From a checkpoint of a small CTC image transcriber: activation gelu.
Rows from block 5 of a small CTC image transcriber, named by matrix and row number. Rows with one number belong to one neuron. Each number is 50 + 15 x the weight over its row's rms, rounded and kept within 0 to 99. All counts start at 0. After the name is the row's rms in percent of the matrix's.
After each neuron's rows are labels from the 100 images, of 14848, where the neuron reaches its highest value: "patch colour" is the nearest of a few named colours to the mean colour under the peak. Only what is clearly more common there than usual is listed. The data: analogue clock faces.
# fc1: MLP up (model.blocks.5.mlp.fc1.weight, 768x192), inputs 144-191
# fc2: MLP down (model.blocks.5.mlp.fc2.weight, 192x768, transposed), outputs 144-191

fc1.746 076:62 27 72 64 61 57 54 84 57 93 55 23 55 45 33 38 29 59 68 63 61 46 54 56 56 40 34 60 54 54 67 31 73 49 77 51 23 61 42 40 72 24 74 53 22 34 43 41
fc2.746 030:43 52 51 50 42 50 56 00 45 40 62 58 47 40 53 43 61 48 59 46 59 71 38 48 41 49 68 57 50 72 40 65 46 82 32 51 54 42 36 53 45 63 53 29 39 14 34 72
patch colour: black

fc1.348 094:49 92 59 43 51 66 30 26 44 36 67 55 46 45 74 72 57 38 87 51 55 31 23 48 71 28 60 42 36 55 45 40 70 31 59 69 32 66 58 47 40 40 58 50 47 31 39 58
fc2.348 069:30 65 52 48 71 52 42 79 44 46 15 27 49 63 22 67 81 48 45 51 53 70 65 18 47 65 55 53 89 57 52 69 53 50 58 58 48 63 51 43 59 62 42 39 51 45 77 34
patch colour: white

fc1.461 099:39 76 38 51 40 46 37 58 51 65 51 34 41 31 68 39 34 67 69 57 65 21 67 20 65 26 54 57 76 47 57 58 45 48 74 46 31 67 44 35 60 60 43 47 55 38 35 32
fc2.461 102:61 65 54 37 74 53 75 52 52 62 62 31 68 68 47 59 86 43 58 48 40 46 48 12 46 57 28 52 83 27 29 60 50 33 38 48 49 56 24 49 60 51 55 45 56 04 31 10
patch colour: pink

fc1.422 104:33 41 59 33 69 58 55 56 62 72 39 27 46 55 61 70 54 63 50 54 43 45 19 49 64 66 68 80 29 31 56 68 44 27 65 73 65 45 76 40 44 52 56 57 68 49 55 31
fc2.422 077:50 70 55 38 42 53 48 00 48 70 43 54 50 49 64 47 42 43 61 44 30 47 58 36 51 51 69 48 99 65 33 47 46 99 71 35 40 51 38 45 42 54 45 31 44 79 46 38
patch colour: grey

fc1.109 098:48 38 69 43 40 58 50 18 54 58 91 25 38 78 63 29 32 66 27 74 65 51 29 53 29 64 46 41 72 47 61 51 69 36 30 53 52 57 49 65 57 47 49 26 46 28 26 22
fc2.109 155:36 32 43 53 34 58 61 71 43 46 08 33 66 32 51 18 77 52 56 44 49 72 63 63 49 44 63 43 37 36 43 45 39 63 37 49 40 46 42 42 48 53 49 70 37 64 71 83
patch colour: grey

fc1.217 115:59 66 89 32 73 60 52 61 66 40 73 35 47 74 30 62 39 58 41 49 42 61 31 49 59 44 55 29 36 81 04 60 55 64 56 47 70 51 56 80 20 61 53 59 55 59 26 40
fc2.217 161:45 31 42 46 38 59 58 44 37 35 32 44 72 48 57 46 30 46 34 22 37 34 56 50 57 66 39 35 28 52 59 37 41 46 40 68 25 49 45 50 49 51 70 76 55 32 41 36
patch colour: white

fc1.674 115:44 58 39 33 37 56 35 59 61 60 71 56 41 53 43 49 55 66 51 35 55 63 36 56 40 58 52 50 52 59 49 63 53 49 28 00 45 71 53 42 59 24 18 31 49 49 70 60
fc2.674 164:49 59 61 52 65 34 36 66 44 35 25 80 39 48 45 58 10 47 52 38 75 28 49 73 47 15 45 66 39 40 51 43 44 63 59 65 33 66 30 45 55 54 65 83 38 80 41 66
patch colour: white

fc1.366 116:54 72 71 35 59 30 36 40 71 77 51 46 48 79 50 53 46 59 31 63 64 65 62 34 72 49 41 54 57 56 48 74 41 57 67 47 33 54 19 74 07 55 38 31 46 72 37 42
fc2.366 163:24 29 53 37 64 46 50 72 66 50 45 34 37 39 45 38 19 51 49 34 46 47 51 40 58 37 31 67 48 67 37 34 39 51 31 67 38 46 22 42 55 18 59 63 44 16 35 53
patch colour: white

fc1.159 087:37 49 43 90 35 35 66 42 80 39 53 66 48 66 51 22 66 69 64 61 58 38 47 10 58 63 59 75 15 25 50 58 74 43 47 39 44 65 32 65 41 58 69 63 66 53 46 41
fc2.159 058:47 41 43 52 61 45 47 83 47 43 84 41 40 50 30 31 62 51 44 38 56 56 28 79 49 61 36 42 73 64 83 49 57 79 55 55 40 50 43 60 56 39 44 63 48 51 65 70
patch colour: white

fc1.278 104:49 45 42 47 26 55 35 56 44 32 68 52 50 53 32 52 49 24 55 14 17 62 69 41 51 45 54 35 45 45 17 30 64 49 57 69 50 50 77 39 27 25 67 54 68 38 47 75
fc2.278 082:55 50 35 64 49 50 63 36 48 54 54 60 48 47 57 56 58 41 39 57 47 57 22 60 62 52 58 58 38 75 99 47 59 51 51 43 18 49 74 45 31 55 43 41 52 51 27 81
patch colour: white

fc1.539 095:42 78 46 56 59 62 34 52 64 58 13 59 62 38 42 52 48 23 48 56 48 66 56 50 61 55 41 69 45 51 43 34 38 51 35 70 60 72 47 29 59 51 54 37 60 40 33 66
fc2.539 074:41 35 27 45 62 47 55 31 52 27 79 40 28 44 19 46 69 67 51 78 55 32 63 47 51 52 65 52 55 61 46 98 53 28 42 47 60 50 11 59 57 35 51 57 38 41 45 28
patch colour: black

fc1.258 103:34 33 37 62 68 71 40 38 58 60 32 38 61 36 51 84 44 42 72 45 29 46 26 42 38 62 37 30 38 71 27 59 41 53 53 32 41 52 53 61 56 36 49 42 64 49 84 86
fc2.258 132:69 55 54 42 30 46 65 60 73 61 85 35 59 55 80 47 63 63 59 47 61 55 46 67 73 50 56 54 51 19 79 37 43 34 56 73 55 49 38 47 46 67 34 72 35 43 40 44
patch colour: white

fc1.264 097:47 42 58 62 45 53 18 53 53 56 46 73 29 51 56 48 28 44 66 44 47 45 56 58 42 57 35 69 30 52 40 27 58 65 65 52 56 34 16 59 57 46 37 56 61 47 47 59
fc2.264 077:38 51 45 71 88 58 48 46 46 13 44 29 41 22 65 57 72 44 00 36 51 47 57 49 43 49 61 45 68 47 34 06 38 10 12 32 58 59 43 42 38 45 46 54 39 22 52 43
patch colour: black

fc1.683 083:72 36 49 64 38 39 68 47 35 36 48 47 29 49 67 54 59 63 53 55 31 44 28 59 46 60 44 21 59 41 61 47 47 47 64 71 39 72 40 67 41 27 31 62 36 76 54 51
fc2.683 028:54 48 40 46 35 46 57 36 45 59 44 50 40 51 37 48 34 47 40 79 82 90 57 98 53 59 36 52 62 40 44 48 51 18 72 53 59 43 78 51 64 77 60 36 56 00 46 19
patch colour: brown

fc1.362 097:58 52 60 77 33 64 44 59 43 50 30 53 32 47 48 71 53 44 62 26 37 39 75 50 70 58 73 51 71 68 45 30 38 61 33 56 55 35 65 39 40 31 37 49 68 38 66 52
fc2.362 052:38 60 48 34 31 42 63 31 50 46 45 50 59 36 51 46 75 59 10 76 47 62 52 27 47 51 48 52 72 37 08 91 54 49 63 46 58 50 27 55 32 60 43 53 41 26 61 44
patch colour: black

fc1.345 087:62 57 50 35 39 65 43 46 53 70 34 50 27 71 31 47 56 44 45 63 59 52 40 72 53 56 59 56 63 27 70 50 46 29 37 37 69 68 55 45 68 51 38 58 42 51 58 67
fc2.345 047:47 18 48 53 66 48 39 35 48 30 49 23 36 36 43 49 88 42 18 08 27 42 69 54 42 45 12 47 51 44 39 51 45 55 47 43 43 32 30 47 48 38 51 76 37 33 62 46
patch colour: black

fc1.638 099:45 38 46 45 03 30 46 48 53 62 02 47 31 66 52 63 62 47 20 68 50 61 71 45 39 66 43 43 21 56 44 51 47 51 44 74 63 59 36 61 45 44 50 56 48 63 63 71
fc2.638 093:31 40 36 53 72 56 52 52 42 55 98 17 62 50 48 53 45 75 72 30 23 49 50 43 44 63 54 47 66 05 48 55 59 30 36 45 58 47 55 61 50 56 48 21 50 31 61 39
patch colour: black

fc1.584 092:40 38 30 61 58 43 32 33 42 53 29 28 57 60 29 27 60 56 32 82 46 29 29 59 44 53 49 34 17 48 16 38 41 48 46 96 58 43 79 49 59 47 63 51 67 25 59 44
fc2.584 096:64 46 88 58 40 37 49 56 47 41 60 30 65 59 49 43 28 35 99 76 75 62 61 58 48 59 36 38 54 77 72 95 56 59 49 56 86 52 92 50 78 40 42 39 41 35 63 34
patch colour: black

fc1.63 097:78 56 67 50 60 79 51 56 65 65 65 65 45 80 56 71 64 71 56 46 33 57 58 28 38 60 72 71 70 74 64 45 41 54 71 66 48 70 83 43 55 50 72 75 38 66 44 59
fc2.63 070:04 43 46 29 29 44 42 15 46 55 01 54 46 43 41 42 37 53 66 42 48 64 56 60 43 39 60 44 52 36 38 46 39 15 45 17 36 35 20 39 45 55 44 26 44 71 46 72
patch colour: white

fc1.621 098:61 65 62 47 59 52 48 30 81 71 62 77 22 34 42 66 69 53 25 37 48 35 07 37 46 30 39 71 56 60 61 50 78 62 41 65 53 44 58 65 47 57 43 32 49 49 49 64
fc2.621 059:40 69 79 72 50 45 40 66 39 62 13 42 61 70 35 66 41 31 71 32 49 62 48 49 42 39 35 45 08 33 11 66 46 14 36 38 33 49 60 52 62 52 61 28 64 39 36 52
patch colour: grey

fc1.224 102:30 30 69 31 48 46 64 35 47 59 37 39 37 66 40 39 21 45 80 74 32 45 71 50 33 64 39 38 22 52 56 30 45 30 69 61 40 76 62 56 75 36 57 32 70 46 55 51
fc2.224 086:70 67 52 65 33 49 44 95 42 99 84 44 68 84 19 66 31 52 76 56 69 34 55 50 46 54 57 41 76 31 57 81 57 21 45 81 43 50 43 37 50 29 57 64 56 43 34 62
patch colour: white

fc1.442 091:23 67 69 50 89 55 65 77 49 47 34 43 73 55 46 40 47 68 21 59 46 63 71 45 59 70 55 80 66 65 60 43 49 64 29 59 66 51 61 35 49 53 62 39 69 57 62 63
fc2.442 066:32 52 47 27 27 48 39 00 47 60 43 51 54 34 57 48 37 32 57 34 49 25 65 46 50 37 35 41 17 46 49 71 43 75 46 28 41 51 31 50 35 53 55 26 40 44 36 42
patch colour: black; white

fc1.305 103:66 54 48 62 51 55 45 25 40 26 36 49 29 24 66 55 33 64 50 55 36 25 57 49 33 34 73 60 26 43 54 37 59 43 58 88 26 64 44 36 23 26 54 44 64 39 36 55
fc2.305 126:75 60 50 28 47 46 45 57 54 53 26 28 47 66 47 58 44 50 37 44 55 68 59 37 52 76 36 52 48 00 47 43 45 52 28 57 42 59 91 43 75 40 55 46 45 17 59 29
patch colour: black

fc1.82 115:45 57 62 20 47 29 48 39 58 79 63 40 40 46 30 45 35 51 15 48 67 63 37 69 41 53 34 52 55 70 66 64 43 57 52 55 33 64 23 92 38 55 34 23 43 43 37 69
fc2.82 123:31 31 63 57 46 39 49 73 60 60 47 43 39 53 32 46 09 48 57 34 55 53 51 71 61 37 51 63 53 38 62 35 32 63 43 76 30 45 29 45 52 38 60 60 55 28 28 53
patch colour: white; black

fc1.75 116:38 37 46 48 44 38 56 43 78 53 68 42 45 67 62 58 73 79 42 46 39 61 63 13 63 42 43 44 56 72 39 57 35 53 34 57 68 31 42 90 46 54 44 55 83 38 21 65
fc2.75 132:53 24 47 60 26 35 50 79 52 61 30 44 27 30 75 42 63 37 89 51 46 66 43 38 49 29 67 51 00 58 29 50 36 77 40 50 41 42 45 42 53 36 46 60 49 67 54 85
patch colour: black

fc1.452 112:69 27 53 62 20 63 26 59 56 26 27 57 37 69 37 47 32 21 85 46 32 47 64 43 38 60 29 68 50 38 41 39 28 51 56 42 33 43 41 53 68 32 45 60 71 14 71 40
fc2.452 140:42 48 50 48 57 42 62 44 47 77 69 60 53 77 48 63 61 47 56 12 61 28 46 40 52 51 69 44 34 64 62 43 74 38 59 67 61 34 58 53 65 72 48 14 53 48 30 53
patch colour: black

fc1.205 090:48 46 56 71 54 67 49 53 50 36 37 72 64 51 35 52 75 30 39 16 35 40 42 57 60 36 57 44 58 31 24 31 52 48 74 54 16 51 69 43 31 47 60 27 61 43 59 53
fc2.205 049:36 43 56 56 04 47 61 64 55 45 36 58 47 49 45 49 28 37 55 71 49 54 47 63 49 51 49 44 19 76 99 90 43 97 49 48 65 43 92 43 49 34 53 50 50 78 60 62
patch colour: white

fc1.675 117:46 68 79 60 49 52 25 39 46 64 73 52 50 33 43 44 46 38 43 65 45 46 33 49 47 45 40 37 59 29 15 42 41 39 29 41 47 75 71 49 57 37 36 77 62 39 23 46
fc2.675 162:44 32 33 60 56 81 57 56 49 16 18 62 53 38 38 51 43 59 40 39 55 36 45 60 44 37 38 18 48 49 37 42 72 37 37 75 59 46 36 63 59 60 80 59 38 50 41 39
patch colour: white

fc1.3 101:41 29 52 37 49 91 26 52 57 15 50 73 48 54 60 66 34 22 81 33 53 47 68 24 36 51 43 49 37 25 32 46 59 66 65 46 46 71 41 61 62 21 57 66 78 37 55 74
fc2.3 069:52 78 42 72 31 48 57 37 47 69 74 72 51 77 32 55 49 40 79 28 39 52 43 69 52 47 54 47 38 53 64 28 54 15 35 56 20 65 00 51 44 79 53 39 51 71 28 41
patch colour: black

fc1.469 103:41 54 65 66 35 54 48 70 62 32 50 26 66 52 44 55 24 44 35 55 31 44 61 57 49 59 47 85 55 52 27 49 59 52 55 76 57 67 47 54 37 34 59 40 75 58 58 58
fc2.469 078:69 39 41 39 55 46 59 03 50 67 66 92 49 49 69 38 50 47 83 58 60 47 47 17 52 51 48 56 77 80 52 58 40 51 56 34 60 35 30 49 59 62 47 57 32 72 58 49
patch colour: pink

fc1.389 098:33 51 60 27 72 66 37 42 67 28 64 24 60 43 48 50 55 61 28 42 36 61 65 57 35 42 65 23 51 48 54 44 69 48 50 54 71 60 38 63 64 46 30 57 68 32 59 24
fc2.389 083:54 44 55 52 41 39 58 56 38 70 47 68 59 45 80 40 58 35 49 42 36 56 22 49 54 40 40 56 43 61 34 40 38 73 42 37 56 43 29 49 46 73 61 33 33 47 47 28
patch colour: black